Rows from block 5 of a small image classifier, named by matrix and row number. Rows with one number within an expert belong to one neuron, the router's apart. Each number is 500 + 40 x the weight over its row's rms, rounded and kept within 0 to 999. All counts start at 0. Numbers have three digits each. After the name is the row's rms in percent of the matrix's.
Before each expert's rows are labels from the 100 images, of 14848, where the router gives the expert most weight on average: "strongest on" is what is common among them. Only what is clearly more common there than usual is listed. The data: drawn branching plants.
# router: router (model.blocks.5.mlp.router.weight, 64x192, trained with AdamW), inputs 128-159
# up: expert up (model.blocks.5.mlp.up, 64x48x192), inputs 128-159
# down: expert down (model.blocks.5.mlp.down, 64x192x48, transposed), outputs 128-159

# expert 57
strongest on: drooping
router.57 100:516499480423515447525451552510458493565503496462586504493496552522454529489555448535468513479472
up.0 098:561545469460455473500469519561551459490445557453491516541480500488548494517484554600567539553540
down.0 090:469431524549507437522496550483531527492544509491491584538476528482479496478488459572451513494557
up.1 105:481516548465549456471521535453460443521489476530473443506517423518586513510458529549461604547551
down.1 089:533460470491511555472457501487511435416490504565487553419424505514455528430535481466537535481460
up.2 108:563439468488463569479489517587470484492579535464472476470451480572454512488506532510524515499543
down.2 104:416533417469548513476435419429511416494518450514516476551499530447573492462475449565509488539520
up.3 119:483504502512478509537503539506468529526428549477487546506499482523478555464551461450564590524499
down.3 120:481486511479496478461492419477506467493500524483455423501524549506446503482325548504535471480543

# expert 52
strongest on: wide
router.52 107:421412490535503453515444538491491540416503475540504549503516528452525524516546419519482488576462
up.0 083:508453563497396505527586485502504606433491499535525480470527524536516473488441436498498547542586
down.0 085:432539497521566473453454524559482505472538509445527569498442494535531524547482484540560448481498
up.1 089:448449452494505439499457531562490528479466438531463484455493504479475458487531470530415539517485
down.1 096:500487501544509535516551477490559451515534452498526471508545588498507534489461549413497443449596
up.2 110:447546472563568563532459518532513505565493527548570487548475579471537536532471543525517436504522
down.2 097:522457519461547446496499537547465519481524499427428499544501447502473479386552496489495533498424
up.3 068:525536523451464433426524501482460482535537508461473548515504483532483561519544503504520560403517
down.3 071:515548548482508548495493507483505457503507445518515561403454481478490463484493525452488521480445

# expert 23
strongest on: two-way forks; wide; drooping
router.23 106:524457588563530439537491520522461469484472451483557559501499528478407530562448500454476576487468
up.0 108:469439483568517539516527478537516455483483443552489473445540538539534453518495478473515529470588
down.0 104:441458495422486511492487509451479500510596573458448512498543468578539538498483536570502481546460
up.1 097:509485553537531555543493513535467487422539555592527567524390561484486511466443504509451512489519
down.1 103:525548525523473530478466446520516553474509452536414475537469539473577458505512469557510485495470
up.2 101:435467534575489529533545436498502519502474453452511533491494503527435510457482469429573495474467
down.2 109:510503462506505390446520584460577477540448561480495508534530547523495452566546442501450456505482
up.3 097:485482579440517508494541481452492572444488528449531551528502534466541475484478480547503515460454
down.3 101:495500497493544462558526513501537523541445510534403526542514531560391551527517554502491554558568

# expert 32
strongest on: spreading; bare
router.32 109:484459481567465534541437523519470565495527462535592493430443549521475476539495447477531567505509
up.0 096:481337493452470525532482476498490545490535502449518548558490514468382485431550457550485539478413
down.0 098:483557550530509535524472511429501450503439508512448516489515437538563527558495603536508548494522
up.1 082:519492484456510530503480503455545575426447513512456472514463453423490524471446524502456508527419
down.1 078:507442467452478521443532493586496578496481479460542517502513554586465551519544473511401470467531
up.2 093:481505535559496474437559469491595470513545418515500479582496434520555499517587583467424539532538
down.2 084:550566529443495518469440531495532409512470570525503509484519509493512504443483461502489524467485
up.3 098:574521419542460519566572504481512463530517551460453539529457465548464482545474506505452489572532
down.3 103:534407495481505528458546511495548451501439581479525555474511491475434513489494512506433494487416

# expert 54
strongest on: leaning right; two-way forks
router.54 104:418448430521429474542486508468569518435553450457480530497521442486554464547601428477527475426477
up.0 091:500527574556517556543491518530474485562439502539488542558483452400559427525497534466449526446508
down.0 091:511512452467537514535539443520588510505514568540514499500531524501504522487442494526592452513528
up.1 112:578528530465506441553553542469497500505487516537460482496517477460479504498482520486467592600529
down.1 106:487491493524516570505427490566494519510520516435487472553519541442538497489488524569504493433501
up.2 101:543518516524516536514506463492492456487486437484476476437486516449525494477505570412504488494451
down.2 106:480432485402524448511478520565558482550440588481519510501483497562378500460438429522495449470499
up.3 092:474552548449513521447508493504516494517428502484485444471417527497502511555531521567536595471502
down.3 087:504406547530500558486471532531532481502528483546447555499543535464465526424582476470558496521601

# expert 11
strongest on: narrow
router.11 086:483538473487559528483465519528550463507501510479466433547463423517501467437448577508415551481458
up.0 117:523513453536494478551492550484508553499473553503486511525406533471531571436428549492505589442504
down.0 112:548450511535514491459546548486422477475463490480561433475543456462483467558515542485501463557530
up.1 089:536556547495526496584440512429559501472515493441436517491488477470516511498474567506488522529552
down.1 074:496521478465499504470524509574516500531593470464469450557477457506564527417543537504511518431491
up.2 074:571566452521448474474475440505502549606521506558517511533496515487531506513426403507493520427439
down.2 070:463504482477521436486520491514478463453490463435572506477561508499565566490580475450454548465452
up.3 105:480482510515514523448497483520509465533490459480576526491516466528460570501492544528534516484511
down.3 112:504473469547572440527509470501475498587521581574467521524520512523482479456473431497508503585526

# expert 28
strongest on: wide; autumn leaves
router.28 094:480484445472547534520519427570543494535445419493534502448479521502487585537528557493475510507554
up.0 095:551487569473487459533473610481530463499506453496559495560400529493507570541449448544436454510532
down.0 093:547427498481494515472551493487448540487478571444451501506510529521483467465538473474445520552457
up.1 097:469472501497501482517483457442464577502485445534478439490458463494412476523491458550500523542532
down.1 113:545530552472501484542431535441490447538451526488517536569557530434453456454513492557434426492441
up.2 081:534417576448486482515525522498475448418554546523548517455509509501484521480459547532433547400554
down.2 097:539434501436519546435416481547528534510523457507494486431482511553469530538498493523535449505555
up.3 102:521598493503490481572497490507497513460506441573443516511522565533409527487539513523501549556478
down.3 090:484540527541494457541496473553487544430496434580550481457508514495539474501562538494458569446466

# expert 18
strongest on: autumn leaves; drooping
router.18 092:470558489545432492510548455479548472520515550534516510487558493464519503568489437557523490430494
up.0 109:476433511502426488481531478456542498566507454497461486562577487479479509533530563467523465544519
down.0 093:471499518469507545535484494568529532514457545454444496528559486534543560493414475475446538425534
up.1 086:512468547504608547512509500476462515502502465487475465448499455516547491542550535609455492465527
down.1 099:556520515524481524532517433501495484499539492488474563491451504524477484458446521450516461466425
up.2 089:455441467497521455472497515514464480534487590562551561522497545498440451496504479531466442455475
down.2 102:521545527540488578473526531517468545513547494465469487510517532459448528533549535490535500567558
up.3 098:477538577518535505500532525472476520490502496496498532487551554535487445480494521492531502496550
down.3 104:520508519493540485519457527474527521463585475453445452489491500527378486514527493425467489505449

# expert 35
strongest on: wide
router.35 114:563443514519481460469541508505568499552500476525484473407550475451488554535543497506490451472560
up.0 099:545598541458604429483463518471545576526495496518561510491515527550463471447483509469525488441507
down.0 093:484512465499540490482518459485426554435492483531470438514486506536474482471498477500565460428491
up.1 088:442493514499488531560451478503501537447504451478572473485529557471545517585463505571496492522533
down.1 081:581601589445542570508449497467506551533549472527506553518511492581447460501461538515502542494497
up.2 113:563458481458518513524531563525517481479576522512446521444536464479452579535536465436485488470450
down.2 095:469533472496515536554555518482505570504493471471534497485467521411496522506473490574508573583483
up.3 103:563536527421481453492504427502498516568486457490472453456508517492459536499520516499494535484614
down.3 106:476513509493484512517567601465484446523535536439554455552490524515460495494560516510497550559415

# expert 56
strongest on: narrow; two-way forks
router.56 096:501479536478549537483490531469516492524480549520481464465475520453557520519506517472461473442500
up.0 090:473497578477482514474536469503502476494475477575464479594536515520525542516489487526514508479536
down.0 101:511418497502427462479504534457450500463525463478531539497451472511454476494477481493467518517440
up.1 121:494445553520432551482511432537473550506502476521526503454469481438520567490534627462504502466512
down.1 106:511488462475517547548436543437563485461458492453543474485548529480521537556577440538501444429459
up.2 101:475498502510468532379488436508420496493520477597475473540523431438574555498502564448566449520513
down.2 105:546518549541496423558473557535522493513443532491463439520540468505454454496535461531557513494449
up.3 086:498478517536424520508434470534502477541462497480536525499488545542571515532455477458487549537476
down.3 097:570524479515469476530570541538507497499518416456478433478479540532435506463513501511516558485492

# expert 63
strongest on: three-way forks; leaning right
router.63 098:532580454470527525555461461475547459507466534534466442572448442564447524547485521469483554539488
up.0 109:508407530538523527531482563464455473466540488449453520483543490567425439506484448480460486494490
down.0 112:478518515515461456479567451535462503504500559566524539465544519577555462449518505501462553514533
up.1 088:519461403538490443428587459569561523522572502458442483533467467535489502490493445447490415546459
down.1 113:493489489504594503538514535509467457450486498471511509430466519479536506494553552548552543530564
up.2 089:454552485461484537537472559473494482512470525510507437543435506560565537509555511542511580472539
down.2 092:514487582482415518510417500550460484481460461546473543508470466390514550512447484485482536484504
up.3 099:494481544455525492569430522538458490499532500455546477541543507432497477522502556532448520512553
down.3 089:548471496504463486474536513508403552517485463465527462491545547481556523510512565521501491507496

# expert 25
strongest on: night; leaning right
router.25 078:488541547512501464457481458544460542490550455522444428563495575520458542462493519569491502515492
up.0 105:476373520546524518496468597563485579507439459467559471521503499495477520545474583542489482527497
down.0 106:495450422537496431499461584493483469490491511491541534479525513434594505551489446565453448584491
up.1 101:414455452540465466494472517592465514480459501506520518481510508557501442499503478469473535561487
down.1 109:477497467468472476479519485474551453466556509498524561423418471492490473524514471538473468497562
up.2 104:489479506561507492464474528538523491493493564459517557503532540481497475512489410439529525471477
down.2 100:524575529491472453524490499440526550478501480503478454431511533519445420463501502486541485460482
up.3 105:540521503430474473544555506473497469563518525541503554459500511533522493546449543458486510479535
down.3 106:456546502504470528512540481537505596539434428551488415470520562524595491517531457541534470519483

# expert 46
strongest on: narrow
router.46 108:467523521454512486524537521524446508583497519467558449506526488491504565480531493544427560503463
up.0 085:472527591511520575429519525493530508491494504508440495498498489526499446486476522483506573440478
down.0 091:493461485511470537530496533546472518478478493527494466494552523517507504502427503501499503548517
up.1 109:539429457511551423480510479562435610430493509516478537430553492498484467516485434500439492518463
down.1 108:557475440538480463473529455482561454480539477460528522496537555509457508553516455450546501461460
up.2 085:458502492503525503501417489543540545544509469537575478433431353604508503497479556538580515479478
down.2 095:540533542445441498506561468457482573482515469455535471506580497449526496554550422490514487509416
up.3 109:473447459489517568477490517554534514465533483520561451562459487413512565498471510498486480488516
down.3 090:479463499455480498505535464514522494486475456441487514491498547526493532486517524529454481459518

# expert 30
strongest on: narrow; two-way forks
router.30 113:548514474464496507462533466496527455473442514536528456494439465554561478530555489545519472491468
up.0 107:521538493468429511436470480559567499488511455509504426506427479496428519461564567575504508454522
down.0 111:516460504469475499451485503517502519517505525500523539434480433430513486503492450470421524458483
up.1 089:524475498520485501488564489554491471485491457492477534445551448465452571447496476431460445488515
down.1 091:484531490468501484510528515570567488513472541441516488483432518487473453512594486509512527595495
up.2 089:487495479490557572463458512517438489510488463425492472489515525492423416462499512513534410499514
down.2 098:457586502558424452485546433477536448447488480565462531497546575511536547540541493472478506508476
up.3 105:531520497526500431492509460518539450547522491408508551465533546548594541516540497516455534495499
down.3 088:442489493464478482498461515484463507451446512488556483466489537440406496573473442486503478471527

# expert 42
strongest on: wide; night
router.42 103:449519453434490486513425467500476453471507552470510521549446452516428506496498453580460524486426
up.0 104:493421538506438449497582443504505529494445474572476429471532509427482432511483441484569517503497
down.0 107:511538505562484619541524489423540479451479488494463480478445446458564514538498454476476498451498
up.1 098:476480523494489499519523529493529523445489461455561521431504552510554522435482534527522512463420
down.1 090:513419518594573514535529501503488448523487488552492518542513462471502500489519516484436524479456
up.2 115:433519565520541517537432474453445478522531528479458543481461476517402572544529441512501501453471
down.2 112:521534527426508451452440518517551464472497529473528499514601592516448500519480439552522456453467
up.3 098:466531541503478464548509549487543467452499580477497466451514528519563509509505500510526511485466
down.3 104:484449540460507533512553515495457517553435446447460556511512445520563543520471455439416459517508

# expert 24
strongest on: leaning left
router.24 101:499455558595447493486487497429548540424437521551514472446466490500538506439564499482469536486512
up.0 099:457500449466464514483504505547561583528456586513608521522492561525448400518517480524487529559496
down.0 100:530516535495519521450480449497398465465467452535489452530472503510503533509506535511520514463556
up.1 094:552505531487508465474471521474541458466470479498490510485438432593506501472491490519461567485511
down.1 099:484548479482490462514494539515485447516530490596460544468525584473411517475478474517544497515473
up.2 106:592510432500527523464544498465489529541538474472585528494486512565513517536473414581490464460449
down.2 100:440514450564488497536519471472455543553534548449530518469573537498502489458585521501476471534552
up.3 082:414538486522451474500495450523505469524461510429511441580533487510482495429521529486470569598491
down.3 079:478485493518538512518518462517544589410466492549479523559479496516491516558543458578552526468476